config.toml
arch = "conformer"
model = "multi-label audio tagger"
dataset = "single English command words and digits, spoken by a formant synthesiser in many voices"
train_examples = 78125
time_shift_ms = 50
n_mels = 40
hop_length = 160
input = "log_mel"
spec_augment = false
win_length = 512
norm = "layernorm"
activation = "gelu"
mlp_ratio = 6
head_dim = 32
fused_qkv = false
qk_norm = false
inner_norm = false
moe = "top_k"
num_experts = 4
moe_every = 1
expert_mlp_ratio = 0.5
experts_per_token = 2
shared_expert = false
subsampling = 2
layers = 6
width = 384
positions = "relative_bias"
kernel_size = 9
num_labels = 51
residual_init = "zero_last"
optimizer = "soap"
beta2 = 0.95
lr = 0.0011
beta1 = 0.95
shampoo_beta = 0.95
eps = 1e-08
precondition_frequency = 20
max_precond_dim = 512
one_sided = true
adamw_lr_other_params = 0.0013
gradient_centralization = true
ema_decay = 0.995
steps = 5400
batch_size = 64
epochs = 4.4
lr_schedule = "constant"
warmup_steps = 270
weight_decay = 0.2
adamw_weight_decay_other_params = 0.01
Rows from block 3, named by matrix and row number. Each number is 128 + 24 x the weight over its row's rms, rounded and kept within 0 to 255. All counts start at 0. After the name is the row's rms in percent of the matrix's.
# pw2: conv module project (model.blocks.3.conv.pw2.weight, 384x384), inputs 256-383
pw2.187 099 [170 173 111 137 140 159 130 127 125 148 180 104 100 174  96 133 125 127 160 149 124 117 153 119 153 101 164 146 103 110 140 130 100 127 140 148 120 159 116 159 113 139 184 127 133 140  99 124 121 111 165 110 123 128 123 112 133 119  93  86 127  95 142 139 151 128  96 168 157 145 132 154  97 163 148 129 138 137 132  81 142 125 130 128 129 112 151 140 104 129 132 109 150 200 101 123 123 109 157 121 101 150 162 117 161 149 119 156  99 172 137 140 109 149 114  66 154 150 143 146 154 138 113 134 162 110 141 126]
pw2.188 085 [116 125 150 146 159 144 137 139  95 159  97 104 140 120 148 138 149 151 113 149 130 175 156  87 130 153  77 117 169 151 102 127 125 145 130 101 131 107 139 138 125 142 152 133 133  79 122 144  76 116 174  99 121 161 123 111 102 102 144 124 144  93 114 145 168 137 121 138 135  99  92 116 159 105 133 141 154 112 125 106 123 124 106 142  98 121 135  69 146 152 117 174 156  93 197 145 155 112 104 153 123 134 107 106 130  95 122 138 128 209 122 102 149 141 114  92 113 146 136  92 129 123 130  99 116 137 114 117]
pw2.189 094 [147 115 144 161 124 175 138 131 106 136 138  81  71 125 122  84 164 142  91 117 133 148 121 137 157 130 155 152 150 107  87  97 119 161  85 122 151 132 120 100  91 156 159 165 108 103 111 128 134 164 115 164 182 117 131 136 183 153 116 118 160 146 123 173 140 118  64  92 120 150 130 119  95  95  98 138 153 118 100 178 120  88 138 127 138 116 132 105 133 146 116  99 197 112 112 131  81  99 102 119 131 142 116 119 125 132 107 135 145 126 100 112 110 133 104 145 125  95 136 149 122 125 150 116 137 120  92 117]
pw2.190 092 [150 134 124 152 174 169  81 188 120 126 110 104 121 161  98 108 112 138  93  93 108 118  90 134 141  85 116 103 158 179 112 137 112 141  90 178 152 147 120 164  91  97 147 139 148  83 102 137 132  99 113 143 162 157 126 124  94  98 168  96 169 153 151 137 114 155 130 105 150 119 138 125 181 115 129 105 139 120 159 147 128 130 143  93 126 125 163 131 176 108 116 109 139 135 113 114 136 147 131 132 112 105 116  72 122 111 140 140 119 117 101 140 125 157  88 140 124  92 120 148  90  84 148 144 112 109 150 131]
pw2.191 091 [135 140  92 139 128 139 146 163 104 151 113 137 191 189  88 128 154 144  98  96  88  84 133  94 100 150 142 133 101 169 152 156 106 115 121 131 141 121  79 130 112 129 121 113 118 144 107 175 152 132 158 119  99 143 126 111 152  80 146 154 109 157 120 118 141 118 123  89 131 148 133 133  97  96 132 134 178 128 146  98 125 168  85 102 100 101 120  96 118 113 147  72  71 132 143 161 140 155 127 134 102 115  98 136 141 155 155 102 124 152 126 147 147 176 156 123  95 115 110 122 155 147 113 152 130 148 131 128]
pw2.192 100 [115 135  66  72  87 131 142 124 124 156 148 115 119 121 121  95 133 160 161 124 126 152 137 141  94 118 169 152 141 119  84 144 138 140 121 128 128 106  98 103 147 110 143 138 106  93 149  79 128 153 104 130 150 102 138 141 117 155 105  99  50 136 146 135  85  96 132 146 117 117 139 168  97 111 169 178 158 139 109 102 134  87 113 126 123 138 103 102  97 149 163  82 147 111 107 107 156 143 126  89 128 119 147 162  87 117 127 134 140 114  85 125 109 111 122 136 111 125 110 145 142 126 105 110 119 143  69  78]
pw2.193 119 [127 109 150 163 153 180  94 126 147 147 120 128 141 170 139 106 129 133 133  94 114 110 168  90 117 119  90 128 106 157 148 127 153 151 160 147  95  90  89 169  76  83 155 148 108 127 136 170 102 132 160 136 108 137 160 123 158 105 158 100 148 164  89 190 142 134 143 136 125 179 109 118 124 115 142 140  72  95 126  67 116 134 125 125 183 143 115 161  77 156 171 121 141 112 164 162 134 127 129 149 155 142  93 119 130 144 113 163 115 114 119 135 114 150 154 122 137  75 138 132 151 128 127 141 136 130  97 121]
pw2.194 110 [164 120 157 164  76 110 101 126  88 108 122 118 159 104 107 104 137 130 117 116 124 152 122 119  88 135 130  90 163 164 113 159 105 129 159 166 155 143 125 140 128 128 108 117 111 145 108  90 151 140  92 119 121 138  82 192  78 129 123 164 133 163 128  87 113 147 131 120 131 121 149 100 180 160 130 105 122 135 166 102 115 122 135 124 116 169 169 123 126 130 146 130 163 154 104 121 113 107 136  89 117 187 130 119 113 151 167 128 108 154 133 119 195 145 111 124  91 145 113 168  98 153 181 111 138 141 126 108]
pw2.195 092 [121 140 141 124  72 127 148 129 146 154  99  99 102 122 120 142 110 146 153 144 121 115 150 132 132 181 132 144 144 106 122 148 124 150 177 125 141 138 117 137 115 119 134 145 156 111 153 145 131 163 130 108  84 166 152 148 134  99 116 147 146  94  80 139 127 114 128 111 116  69 116 142 102  86 162 148 149  98 111 159 118 155 135 136 147 108 101 124  87 126 156  86 137 101 136 162 102 122 142  80 135 131 113 145 103 111  92 120 149 100 138  67 135 123 139 131 126 125 140 101 146 140 108 124 150 149 123 122]
pw2.196 116 [ 84 143 112 137 104 126 147 130  84 146  99 137 162 118 148  81 131 113 106 143 160 174 131 143 128 149 141 137 171 115  92 135 127 147 106 114 114 106 126 111 124 109 106 117 114 112 126 134  95 108 132 125 168  84 148 156 118 132 106 121  73 146 126 171 134 145 135 100 149 143 160 147 125 118  72 162 128 127 130 157 149 109  83 139  95 119 107 133 134 134 117 135 121 134  84 110 120  99 160 161 120 140 159 116  94 122 104 116  96 175 131 136 145 102 141 117 142 153 119 118 116  72 129 133 123 149 129 117]
pw2.197 106 [137 135 102 121 126 141 140 117 118 148 130  87  91 132 140  95 102 150 112 169 127 140  90 156 119 107  84 135 154 138  90 144 109 130 124 131 145 138 136 110 133 144 157 118 138 107 149 112 136  92 123  89 116 164 130 134 154 116 118 132 113  93 115 153 143 153 125  92 117 132 111 139 156 119 136 117  95  74  98 102 131 153 109 109 103  91 117  99  95 134 144 174 126 135 101 117 168 125 112 139 118 137 178  81 113 106 141  86 129 117 140  79 165 144  91 133  91  84  87 102 135 146 115 159 124 120 152 180]
pw2.198 080 [104 118 125  94 139 134  51 132 109 142 141 144 180 118 129 112 130 146 128 106 131 122 117  92 118 143 166 158 147 105 144 143 128 148 110 200 163 134 115 134 120 110 122 130 112 104 172 151 142 103  94 178 162 148 151 126 164 134 141 136 127 175 127 122 133 128 141 165 156  91 159 158 144 160 150 164 110 159 157  96 144 107 106 112 161 131  94 113 132 127 120 122 127 137 147 103 146 130  91 147 100 142 107 136 114 145 125 138 127 110 129 146 153 123  88 105 141 163 110 142 103 151 105 111 108  84 153 116]
pw2.199 083 [102 147 120 125 112 101  99 136 150 177 138 102 142  92 145  87 125 115 140 164 144 161 120  97  89 186 144 156 120 166 126 105 146 105 124 114 122 138 137 116 178 167 127 134 105 144 148 145 134 128 124 118 154 108 155 150 126 129 121 139 137 105 109 151 112 119 103 169 174 162 145 135 113 145 118 129 165 145 124 118 121 140 127 165 163 111 148 120 117 109 123 201 119 117 135 126 132 107  84 117 154 129 145 163 116 129 164 126 161 172 108 113 110  75 109 157 114 168 142 105 135  90 127 129 127 132 145 141]
pw2.200 086 [109 144 127 167 178 105 172 141 179 162 110 114 118 107 117 166 163 118  99  85 153  59  87 122 133 127 111 138 109 125  99 148 123 114 116 168 149 149 160  89 105  61 145  96 101 140 119 141  96 107 132 115 129 129 172 171 140 106 160 141 126 148 123 122 143 129 189 109  99 138 118 106 165 145 137 145 133 135 148 172 123 152 134 151 164 110 133 138 157 110 149 138 153  91 140 161  92  74 154 125 142 114 134 113 135 119 104 122  98 139 119 119 135 124 124 124 116 140  97 112 105 162 129 144  96 125 124 167]
pw2.201 098 [112 111 103 123 168 154 137 139 119 130 142  98 102 152 159 140  97 140 106 105 149 105  91 158 100 132 136 113 129 127  62 114  87 105 112  74  89  96 120 111 106 142 148 158 126 121 135 145 158 146 130 121 139 115 146 165 200 130 146 106 125 146 131 142 135 128 153 134 141 139 133 135 124  83 103 130 175 108 113 147 136 123 119 146  83 134 158 123 110 121 118 203 162  96  89 124 133 125 100 124 115  99 106 106 151 124 127 113 128 170 121 101 127 122  73 126 137 126 120 125 102 135 109 118 139 107 136 137]
pw2.202 096 [138  78 141 153 151 148  63 113 147  86 146 144 177 100 182 186 146 131 145 128 126 164 118 147 159 118  70 108 181 158 135 122 160 174 156 122 111 111 118 110  80 159 124 126 119 151 113  97 153 142 130 103 134 135 112 139 136 131 163 131 117 171 132 147 153 119 113 138 159 138 168 109 154 100 118 113 132 128 130 126  91 101 149 123 131 167 152  98 169 117 123  77 153 119  96 141 120 162 145 134 145 116 109 111 120 171 121 151 130 109 159 118 136  91 101 151 107 131 144 123 126 150 173  95 161 150 111 127]
pw2.203 090 [124 119 160 147 153 131 121 103 172 153 121 113 105 145 114 130 120 108 132 149  95 173 150 147 151 110  98 109  78  72 141 124 114 118 118 158 136 112 160 112 110 141 145 143 159 160 137 116 109 152 133 143 122 178 142 157 106 112  99 147 109 145 106 143 140 133 140 137 124 129 115 140 122 120 169 124 130 120 122 157  90 105 120 142 181 134 148 185  73 131 167 107 143 106 126 127 128 120 122 129 150 132 102 151 102 152 143 132 120 115  98 109 140 137 114 133 145  90 134 206 151 165 173 133 120 114 167 101]
pw2.204 098 [144 116 132 130 157 120 118 153 158 124 143 125 113 117 139 123 133 106 104  64 113 133 113 108 118 165 114 127 129 140 183 143 149 113 142 157 122 133 141 137  89 179 166 111 133 112 117 143 151 141 127 102 125 101 152 110 153 153 112 130 128  87 127 162 102 132 138 121 132 118 138  84 116 142  97 133  88 102 180  91 122 105 132 145 112 143 105 200 113 121 111 170 170 126 135 136  96 120 124 116 109 168 100 115 132 122 116 131 109 118 109 139 125 133 183 156 122 128 121 211 168  99 141 133 114  77 118 103]
pw2.205 090 [105 107 132 110  77 139 147 137 122 141 115 144 145 121 106 137 119  96 167 128  94 136 118 115 100 127 132 168 101  77 134 108 126 127 115 127 108  97  91 119 200  76 105 125 173  91 129 118 121 108 107 106 129 120 123 117 101 133 135 130 146 136 135 149 123 128 175 137 116 116 114 117 157 164 114 110 102 166  94 159 148 119 120 186 164  72 105 157 154 112 154 134 153 142 135  99 120 145 151 128 151 139 136 179 104 158 166 171 119 114 104 140 107 130 112  95 103 216 102 111 104 151 133 105 132 149 112 121]
pw2.206 114 [127 143 128 149 103 123 183 160  52 144 164 140 122 120 179 131  94 139 144 111 104 126 102 131  55  94 133 161 155 144 112 171  80 133 147  96 124 111 109 110 115 160  96 124 123 145 118 151 132 194 133  99 122  91 121 136 106 136 124 141 124 165 118 156 104 111  89 126 115 128 110 120 110 108 106 154 147 117 143 129 141 106 115 107 131 133  92 129 118 110 165 108 126 119 100 158 160 128 101  90 100 116  96 149 115 203 121 121 131 114 126  99 154 101  84 156 153 109 129 130 116 119 103 110 167 111 129 105]
pw2.207 112 [109 134 123 134 113 122 106 128 139 159 139 150 166 158 125 110 131 150 137 141 146 134 145  95 107 103 101 133 140 161 134  79 116  95  80 158 103 130 151 114  93 161 122 158 100 168 124  81 143 133 133 142 156 159  66 128 172  59 175 116 151 141 136 111 132 127 124 166 103 129 112 141 128 142 137 117  99 132 159 126 113  96 171 116 159 133 130 112 169 112 109 148  99 126 123 130  87 123 126 132 153 152 130 116 193 132 159 138 176 127 168 133 137 170 132 146 129 138 130 137 144 139 118 142 130 142 155 126]
pw2.208 090 [146 123 189 187 137 138 121 110 149 142 152 119 136 100 101 157 168 106 133 109 104 118 133 138 178 144 127 118 126 132 138 152 121 142 103  94 106 124 165 135 163 116 145 123 157 177 122 125 152 163 138 115 127 106  72 122 130 144 141 159 127 117  87 127 114 106 141 165 150 173 135 102 144 116 118  96 112 134 139  89 106 148 131 130 155 138 170 135  73 126 123 161 100 146 105 140  88 130  34  84 125 111 101 141 146 129 111  97 138  90 167 130 160 109 117 118 140 104 101 114 131 141 142 112 174  78 132 107]
pw2.209 097 [102 153 153 140 160 139 148 155 164  81 136 150 133  96 148 116 120 129 142 101 133  85 137  82  95 163 115 112 107  85 139 156 161 141 135 114 127 155 127 141 109 185 144 138 177 133 123 157 160 111 137 123 117 135 136 128 139 166 133 153 133 138 117 131 112 142 132 141 145 108  96 118  95 137 110 124 132  91 130 132 117 142 120 118 141 115 132 100 125 122 159 125  97 136 134 107 123 109 125 127 132  94 135  69 114 174 121  97 128  95 103 121 141  97 135 118 170  74 149 189 135  91 138 106 146  70 129 122]
pw2.210 085 [138 131 137 118 126 109  81 158 122 137  67  67 157 136 138 140 195 146  78 137 116 154 128 163 163 140 172 111 149 109 169 105 130 146  97  97 124  95 164 136 141 109 128 135 116 116 134  74  88 124 108 132 118 118 134 122 149 153 141 119 106  80 138 108 131 122 117 132  98 133 156 122 108  96 134 118 126 178 113 119 133 116 117 117 129 107 106 110 161 157 123  88 149 112 128 140 145 109 101 150  97  89 139 181 161  93 113  84 144 106 133 136 107 147 160 142 123 137 139 152 160 113 122 133 102 101 112 140]
pw2.211 094 [143 156 134 138 124 126 141 103 179 162 137 142  95 115 104 159 135 156 133 128 144 133 158 122  90 147  83 136 141 127 153 141  91 157 157  92 146 144 155 141 102 138 116 121 168 142 154  96 142 139 133 168 124  99 105 117 109  92  36 128 131 114 126 122 154 153 111 117 179 112 150 143  88 145 131 120 106 119 111 135 135 136 115 117 147 114  81 107 127 141 128  88 122 150  68 139 114 146 151 180 139 143 152 162 133 149 136 132 127 111 125 111 129 108 131 128 166 111 153 130 138 104 126 142 148 164 126 139]
pw2.212 091 [112 133 147 128 104 123 145 149 146 120 142 110 171 118 138 116 162 166  96 118 110 184  96 165 119  78 119 107 191 135  98  91 159 162 151 114 113 110 121 129 122  69 104 140 140 108 117 127 134 181 156  89 131  99 118 131 123 114 113 132 134 151 123 114 116 102 130 102 133 166 189 121 102 137 156 173 115 137 124 160 130 123 150 128 119 105 124 117 145  82  94 121 170 133 107 124  94 127 113 112 137  89 110 115  81 181 137 109 149  93 114 156 113 125 158 145 106 179 104  69 122 114 161 105 136 142 121 122]
pw2.213 099 [127 122 115 102 149 112 105 136 154 147 119 109 141  95  82  81 117 155 138 136 166 120 174 162 112 158 112 144 125 158 153 108 122 129 111 144 149 158  96 103  97 145 168 150 139 160 161 169 137 169 144 105 100 107 115 134 145 113 141 112  84 138 148  96 148 146 120 150 104 107 126 140 111  87 143 144 102 184 121 110 130 113 109 141 125 139 149 139 123 112 130 102 106 167 162 105 150 135 133 151 103 170 112 127 118 132 103 117 112 106 160 120 140 152 120 128 104 103 143 105 133 149 131 150 123 130 139 114]
pw2.214 106 [158 135 164 146 142 175 148 152 131 101 132 138  77 103 103 107 171 101 122 131 105 111  92 107 110 152 135  89 101 177  92 145 114 128 136 143 111  97 154 144 172 121 140 122 119 203 138 131 157 148 142  90 102 107 139 160 148 162  83 146 171  79 100 137 147 161 103 154 136  97 108 115 126 120 129  97  84 162  96 129  97 108 118  99 109 158 148 123 107 169 128 147 137 162 149  92 127 157 153 152 111 121  96 106 133 133 100 148 133 111 157 105 127 119 117 115 106  99 150 133 126 101 150 115 138 111 123  89]
pw2.215 098 [153 109 105  95  88 125 130  98 125 110 112 118 103 102  98 131 140 130 109 136 125 145  91 135 124  86 107 134 113 110 139 107 131 175  75 124 117 125 161 113 138 146 107 118 149 114 101 189 144  80 105 151 145 143 125 155 112 126 137 153 123 120 157 181 138 117 113 113  83 109 122 122 125 127 103 126 103 132 129 151 144 118 160 149 112 120 130 141 129  73 157 136 136 128 111 132 109 107 118 155 123 103 119 154 138 127 124 135 148 177 128 101 136 127 126 128 149 118 144 197 100 114  99 121 127 130 120 117]
pw2.216 108 [125 168 120 114 122 165 142 151 100  92 117 131 170 127 135 119 115 137 138 149 106  91 157 102 104 107 129 117  95 101 122 119 125 130 113 172  99 115 148  85 148 169 129 135 125 171 138 147 168 147  92 157  82 159 179 133 129 131 114 102 153 125 130 124 108 147 138 104 131 112 117 152 142 157  71 111 122 129 107 134 133 120  98 123 109 104 149 160 170 145  99 115 120 115 118 135 135 122 160 123 141 128 117 125 161 138 122 124 120 168  85 119 103 132 131 105 169  73 143  84 124  76 145 146 137  70 145 179]
pw2.217 095 [113 105 127 145 193 112 105 162 148 131 158 118 148 128  98 108 126 133 162 154  92 105 118 137 106 139 139 141  87 124 147 154 114 124 155 145 113  88 165 111 121 201 150 150 103  95 149 142 149 148 152 163 185 145 101 140 117 163 133  88 161 120 132 124 147 100 121 135 122 131 109 148 105 147 122 166 116 104  98  86 152  87 126 116 116 141 127 136 105 152 179 109 145 129 119 128 145 144 131 148 108 127 115  87  98 139 122  97 122 143 127 125  92 124 152 146 145 160 120 100 116 129 144 123 156  95 145 108]
pw2.218 127 [119 129 152 126 114 117 103 119 127 109 138 143  79 144 100 112 144 117  88 103 151 121 103 172  90 155 160 108 134 136 132 115 123 147 117 122 125 143 101 129 176 109 147  83 126 111 115 121 135 123 145  98 159 101 173 112 155 130 128 107  73 151 151 106 144 120 130 117 134 128 166 128 180  83 142 159 114 158 108 121 102 129 110 109 129 143 131 170 172 184 124 118 126 159 124  90 151 149 143 122 108 168 154 143 158 149 126 152 115 139 188 126 100 106 168 146 119 182 159 126 166 111 115 122 101  93 132 114]
pw2.219 089 [152 192 159 119 141 128 124 142 105 142  97 117 128 129 109 146 185 151 102 102 155 109  94 111 153 105 130 119 115 115 113 136 109 144 134 123 141 123  87 100 154 136 125 128 144 139 125 117 156  95 115 107 116 105  76 145 161 112 152 141 102 115 127  95  98 127 149 152 115 100 117 108 119  95 159 134 162 137 106  94 147 144 124 112 109 125 139 118 122 111 138 112 100  86 151 102 130 169 174 100 103 140 146 161 150 131 106 146  99  92 137 121 152 160 158 169 106 135 130 135 146 129 135 159 149 161 176  84]
pw2.220 098 [123 145 174 164 130 122 123 105 106 135 163 146 118 102 142 120 128 121 129 112 179  95 135 150 168 124 133 128  98 139 114 120 140 110 129 138 125 126 110  86 157  62 112 148 109 140 147  86 149 150 113 116 161 112 171 130 135 146 101 103  98 134 158 117 129  62 115 117 124 136 162 128  86 108 128 126 111 132 153  70 138  90 136 137 149 159 111 103 156 131 105 155 100 106 144 109 125 146  58 111 152 122 116  68 142 142 135 158 181 100 203 105  88 150 152 129 116 166 166  89 135 173 124 131 120  93 121  98]
pw2.221 112 [ 90 162 141 125 109 107 146 115 115 109 100 116 136 131 129 161 120 162  94 144 126 136 158 152 141 132 122 100 125 110 151 110 147 125 150 119 133 134 152 104 104 176  76 130 114 210 138 123 126 132 143 144 134 131 109 127  64 138  85 105 128 114 143 137 124 105 133 147 119 101 125 137 119 121  73 159 147 144 105 127 118 137 162 181 127 132 134 169 136 152 106  97  73  91 131 130 170 132 143 148 122  91 105 128 167 110 135 127 149 135 159 119 147 141 161 118 150 135 179 103 171 162 119 166 111 104  96 104]
pw2.222 094 [132 156 119 107 115 124 134 159  97 108 138 101 112 115 164 153 127 125 127 102 113 106 137 128  78  97 121 133 123 139 200 145 118 164 109 122 143 163 116 136 129 130 162 124  79 150 143 137 135 115 124 139 103  81 133 127 161 154 137 121 177 125 156 125 116 115 112  97 134 171 109 132 144 114 136 134 114 130 143 132 124 155  92 158 112 136  92 147 200 105 132 173 123  93 116 133 145  91 154 135 151 134 134 128 130 114 175 187 130 141  97 124 136 126 128 135  99 136 138 106  94  87  93 127 114 131 123 168]
pw2.223 111 [109 100  99 109 134 123 135 133 153 104 142 139 123 141 127 148 123 133 129 100 172 110 101 137 140 128 166 124  88 118 129  78 100 157 111 146 135 118 154 103 136 137 162  98 147  95 110 147 149 188  89 138 169  66 180 169 142 122  72  99 164 168 109 151  60 124 127  88 163  86 149 142 108 116 151 159 149 113  94 137 124 131 122 131 116 128  71 130 139 102 143 114 146 146 115 119 170 162 125  71 100 136 106 159 147 147 134 128 161 122 145 132  88 124 108 155 133 151 104 154 117 124 117  95 148 155 111 148]
pw2.224 101 [124 117 117 109 133 120  71 130 126 122 119 144 115 138 125 134 139  75 152  82 129 173 115 102 138 149 136 126 175 121 139  99  93 154  89 110 122  99 125 114 146  98 125 121 154 149 119  99 111 105 129 122 123 146 147 148 143 131 153 139 153 134 148 159 148  92 114 139  80 118 127 100 138 132  99 130 115 171 174 165 105 133 142 135 110  98 161 118 138 107 145 144 127 190 121 112 109 136 154 167 135 169 104 131 128 123 102 114 147 140 110 128 133 161 128 107 113 137 154 116 149 155  79 128 134 166 116 137]
pw2.225 096 [125 180 105 136 108 108 126 124 142 139 132  99 217 140 135 148  62 130 116 154 126 154 119 104  90 128  90 111  92 116 141 129 118 110  88 102 120 143 168 190 112 136 104 135 104 116  95 174 143 113 143  85 155 121  96 111  75 160 158 114 164 124 115 122 103 140 103 138  95 161 132 122  67 151 132 125 163  99 146 112 138 155 122 123 105 114 155 147 128 155 105 218 113  97 115 167 127 113 131 121 101 136 108 160 176 113 117 132 150 142 138 113 140 134 103 126 124  90 168 162 123  99 111 111 116 128 150 157]
pw2.226 098 [141 118 146 112  95 158 106 140 129 167 120 108 132 100 140  88 120 128 119  84 111 123 157 121 135 117 161 147 131  99 163  96 120 162  95 183 140 137 130 154 140 162  83 110 125 116 120 125 159 115 107 148 163 126  82 121  94  88  93 133  89 149 154 101 107 125 117 100 149 135 136 118 141 103 148 135  84 161 101 131 125  90 150 142 128  81 104 143 165  63 186 144 108 146 122 141 124 119 124 138 117 170 157 123 160 186 132 114 138 132 159 121 115 144 155 119 132 169  70 124 155 139 131 140 143 115 124 115]
pw2.227 093 [ 99 111  93  93 148 134  77 124 141 114 117  84 136 122 173 124  93 136 173 114 159 139 123 125 110 101 116 150 132 146 157 157 150 106 146  85 115 105  97 122 101 113 104 151 113 148 160 117 125 133 137 164 118 109  84 135 153 111 109 124 139  80 120  99 133 151 137 110 158 129 132 105 139 154 108 144 136 122 115  83 128 136 148  80  87 146 153 109  98 148 155 144 149  62 140 167 135 115 121 152 123 103 107 103 123 105 160 133 136  50 131 142 112 114 118 152 165 113 121  73 113  86 127 118 123 136 108 130]
pw2.228 094 [ 79 119 108 156 126  74 110 120 105 112 114 143 132 114 154 134 102 126 135 107 114 126 150 129  89 132 139 106 115 104 136 151 141 120 152 137 106 120  73 135 126 154 174 107 116 166 134 106 150 151 149 115 131 124 154 183 138  90 126 159 104 159 140 133 142 118  99 185 149 110 123 109  60 100 112 122  96  97 155 138 125 139 138 116 134 140 166 136 105 157 133 117 132 147 115 170 111 123  89 148 144 112 149 163 122 157 150 125 160 120 116 120 137  94  88 167  96 131 142 127 134 146 129 102 149 127 136 100]
pw2.229 104 [158 136 129 136 113 131 122 163 134 122 143 179 118 129 156 132 137 108  93  97 131 127 107  93 135  82 123 101 129 163 141 108 115 117 176 127 141 130 127 121 110 115 126  99 151 171 109 143 104 133 108 118  95 119 155 120 125 140 156  75 144 162 132 135 103 189  90 127 144 135 113 110 105 114 154 114  63 132 109 126 141 122 168 143 122 160 113 128 113 162 121 137 132 120 138 133  94  95 114 134 116 125  99 143 135 171 158 107 155 103 132 137  51 158 131 171 121 141 142 148 163 136 117 101 105 134 105 138]
pw2.230 106 [138 108 139 148  76 150 138 126 137 140 100 189 132 138 102 119 123 120  98 156 142  78  79  88 160 148 122 128  74 125  87  66 109 137 146 155 152 145 155 156 135 127 128 124 139 189 134 160 112 128 164 129 102 131 121 124  93 148 126 122 124 120 111 125 112 120 148 128 101 130  94 129 144 106 143  96 178 143 110 138 122 126 137 138 118 118 160  84 117 115 133 152  74 150 141 121 125 111 156 149 139 127  97 143  90 142 111  79 162 137 146  98 123 140 120 139 116 137 133 117 121 133 111 149 101 133 159 115]
pw2.231 085 [ 89 129  95 112 134 124 130 136 100 117 109 153 154 152  96 143 110 155 135 159 144 107 127 108  90  68  98 105 142 104 111  80  99 169 115 116 102  81  95 147 134  69 148 166 108 135 121 142 173 122 119 163 149 135 127 105  89 133 124 159  98 139 145 110 115 112 120  89 147 112 149 133  84 105 120 147 112 154 137 130 107 160 123 152  87 112 167 125 146 119 103  94 198 115 137 103 112 109 105 121 140 123 128 155 168 125 144  80 130 126 144 108 186 134  98 173 100 137 128 124 139 129 162 125 126 131 139  88]
pw2.232 096 [147 107 155 150 183 147 101 149 129 106 127 101 142 106  96 187 146 118 138 105 125 151 135 141 168 154 123 119 140  77 109 149 156  89 125 164 130 156 128 123 177 122 127 163 161 101 111 135 142 138  90 137 164 142 127 109 174  97  91 137  99 130 140 143 142 148 164 136 110  82 144 123 150 120 130 133 154 135 105 131  96 102 165 131 148 159 135 124 132 109 132  84 140 116 116 132  87 126 138 117 141 108 157 142  94 140 129 162 119 140 104 142 147 144  99 175 127 175 120 136 130 146 154 106 137 130 114  78]
pw2.233 108 [104 106  91 117 186 121 111 132 174 168 125  81 127  79  96 148 123 147 109 168 151  93 119 142 130 136 114 139 117 131 125 153 158 111 134 143 129 134 149 103 136 152 120  93 163 116 134 121  80 127 108 135 124 139 132  72 137  98 127 137 127 149 157 129 114  84 152  74 105 124 182 133 141 123 105 119 124 138 108 100 139 148 163 145 137  80 143 117 117  61 167 106 166 126 122 171  66 106 109 108 140 156 143 163 121 120 142 127 108  71  98 122 126 147 120 168 113 125  91 122 104 133 139 155  87 108 170 109]
pw2.234 108 [143 158 151 133 173 142 148 115 120 121 100 123 124 144 125 102 155  97 135 109  78  93 153  78 136 120 152 113  91 135 162  95  87 156 122 136 131 130 144 174 129 131 135  81 107 134 135 135 145 103 105 120 125 127 151  69 182 152 123 123 168 112 113 175 110 155 103  98 131 135 105 134 121 149 120 115  95 112 124 130 109  93 141 119 146 101 111 143 135  84 114 111 113 134 155 133 119 100 149 138 132 100 121 114 124 127 116 129 157 110 109 121 114 128 151  92 115  96 138 134 128 156  98 181  94 127 148 120]
pw2.235 112 [146 130 100 124 123 121 143  82 112 110  98 180  89 160 112  66 163 157 118 130 105 130 112 133 144 118 146 130 158 115 126 110 104 137 118 139 141 155 115 153 108  99 167 132 113 153 123 166 121 129 106 138  66 143 140 123 124 171 113 102  89 117 125 146 129 146 114  97 136 152 145 131 148  82 144 129  89 139 145 148 152 110 157 136  88 116  97 151 122 133 126 170 115 107  96 126 145 136  65 108 114 152 166 128 124 100 146  88  91 157 150 132 114 136 140 125 120 138 132 151 121 135 107  96 120  89 137 171]
pw2.236 093 [149 145 157 151 168 127 135 126  85 169 107 131 128 116  98 160 128 113 123  75 119 125 137 180 127 102 113 121 157 144 109 159 130 115 142  85 136 119  79 139 119 137 134 126 160 149 157 139 142  98 158 114 140 119 124 121 142 112 119 137 125  61 121 106 110 150 126  93 171 138 163 123 155 126 148 104  71 105 105 134 122 136 160 124 149 135 128  65 114 106 122 105 178 133 129 155 120 110 122 112 141  92 124 135 159 120 123  98 129 104 140  72 104 151 119 149 137  87 114  83 164 130 120 166 137 113 139 121]
pw2.237 095 [122 124 149 149 165 113 115 185 105 142 160  99  91 144 173 102 121 140 127 108 116 109 106 117 130  94 160 131 100 129 145 155 135 121 163 112  71  96 110 106  94 125 138 132 146  92 167 141 110 150 114 129 109 118 115 141 151 108 127 127 153 131 147 137  79 157 151 139 135 142 133 133 135 141 170 139 178 162  95 137 121 167 129 124 149 135 106 109 143 143 133 158 144 137 175 132  95 118 184 104 124  99 110 101 124 135 157 133 115 164 128  94 109 111 128 124  85 103 167 124 117 151 120 109 119 120 118 130]
pw2.238 097 [145 128 124 137 117 147 144 119 147 127 159 116 113 133 136 107 147 130 131 144 130 126 158  60 144 109 107 106 108 119 131  75 107 105 156 175 145 139 140 200 159 143 132 132 123 173 129 171 141 110 109 114 132 129 122 129 123  80  93 123 188 112 105 110 128 156 119 103 133 123  78 134 128 134 111 127 107 123 122 126 109  92 143 104 103 148 135 106 160 107 159 149 114 134 121 112 112  90  96 143 111 156  90 106 129  97 116 141 136 162  82 121 136 119 183 135 106 170  94 147 117 124 128 165 171 123 142 141]
pw2.239 083 [151 132  93  95 150 158 150 122 130 156  99 149 119  94 172 147 131 135 108 170 131 134 111 130 125 128 118 132 140 126 126 168 153 134  95 158 142 138 133 185 102  63 141 129 134 115 137  97  82 113 133 150 140 138 130 118 147  99 121 120 108  81 138 138 158 163 135 156 130 144 135 149 167 120 151 114 145  93 138 114 132 131 141 113 113  99  69 132  90 157  84 141 132 125  99 103 118 150 172 151 125 115 162 128 127 139 115  88 124 155 153 126 105 141 112 133 134 121 147 119 142 127  91 147 109 147 120 128]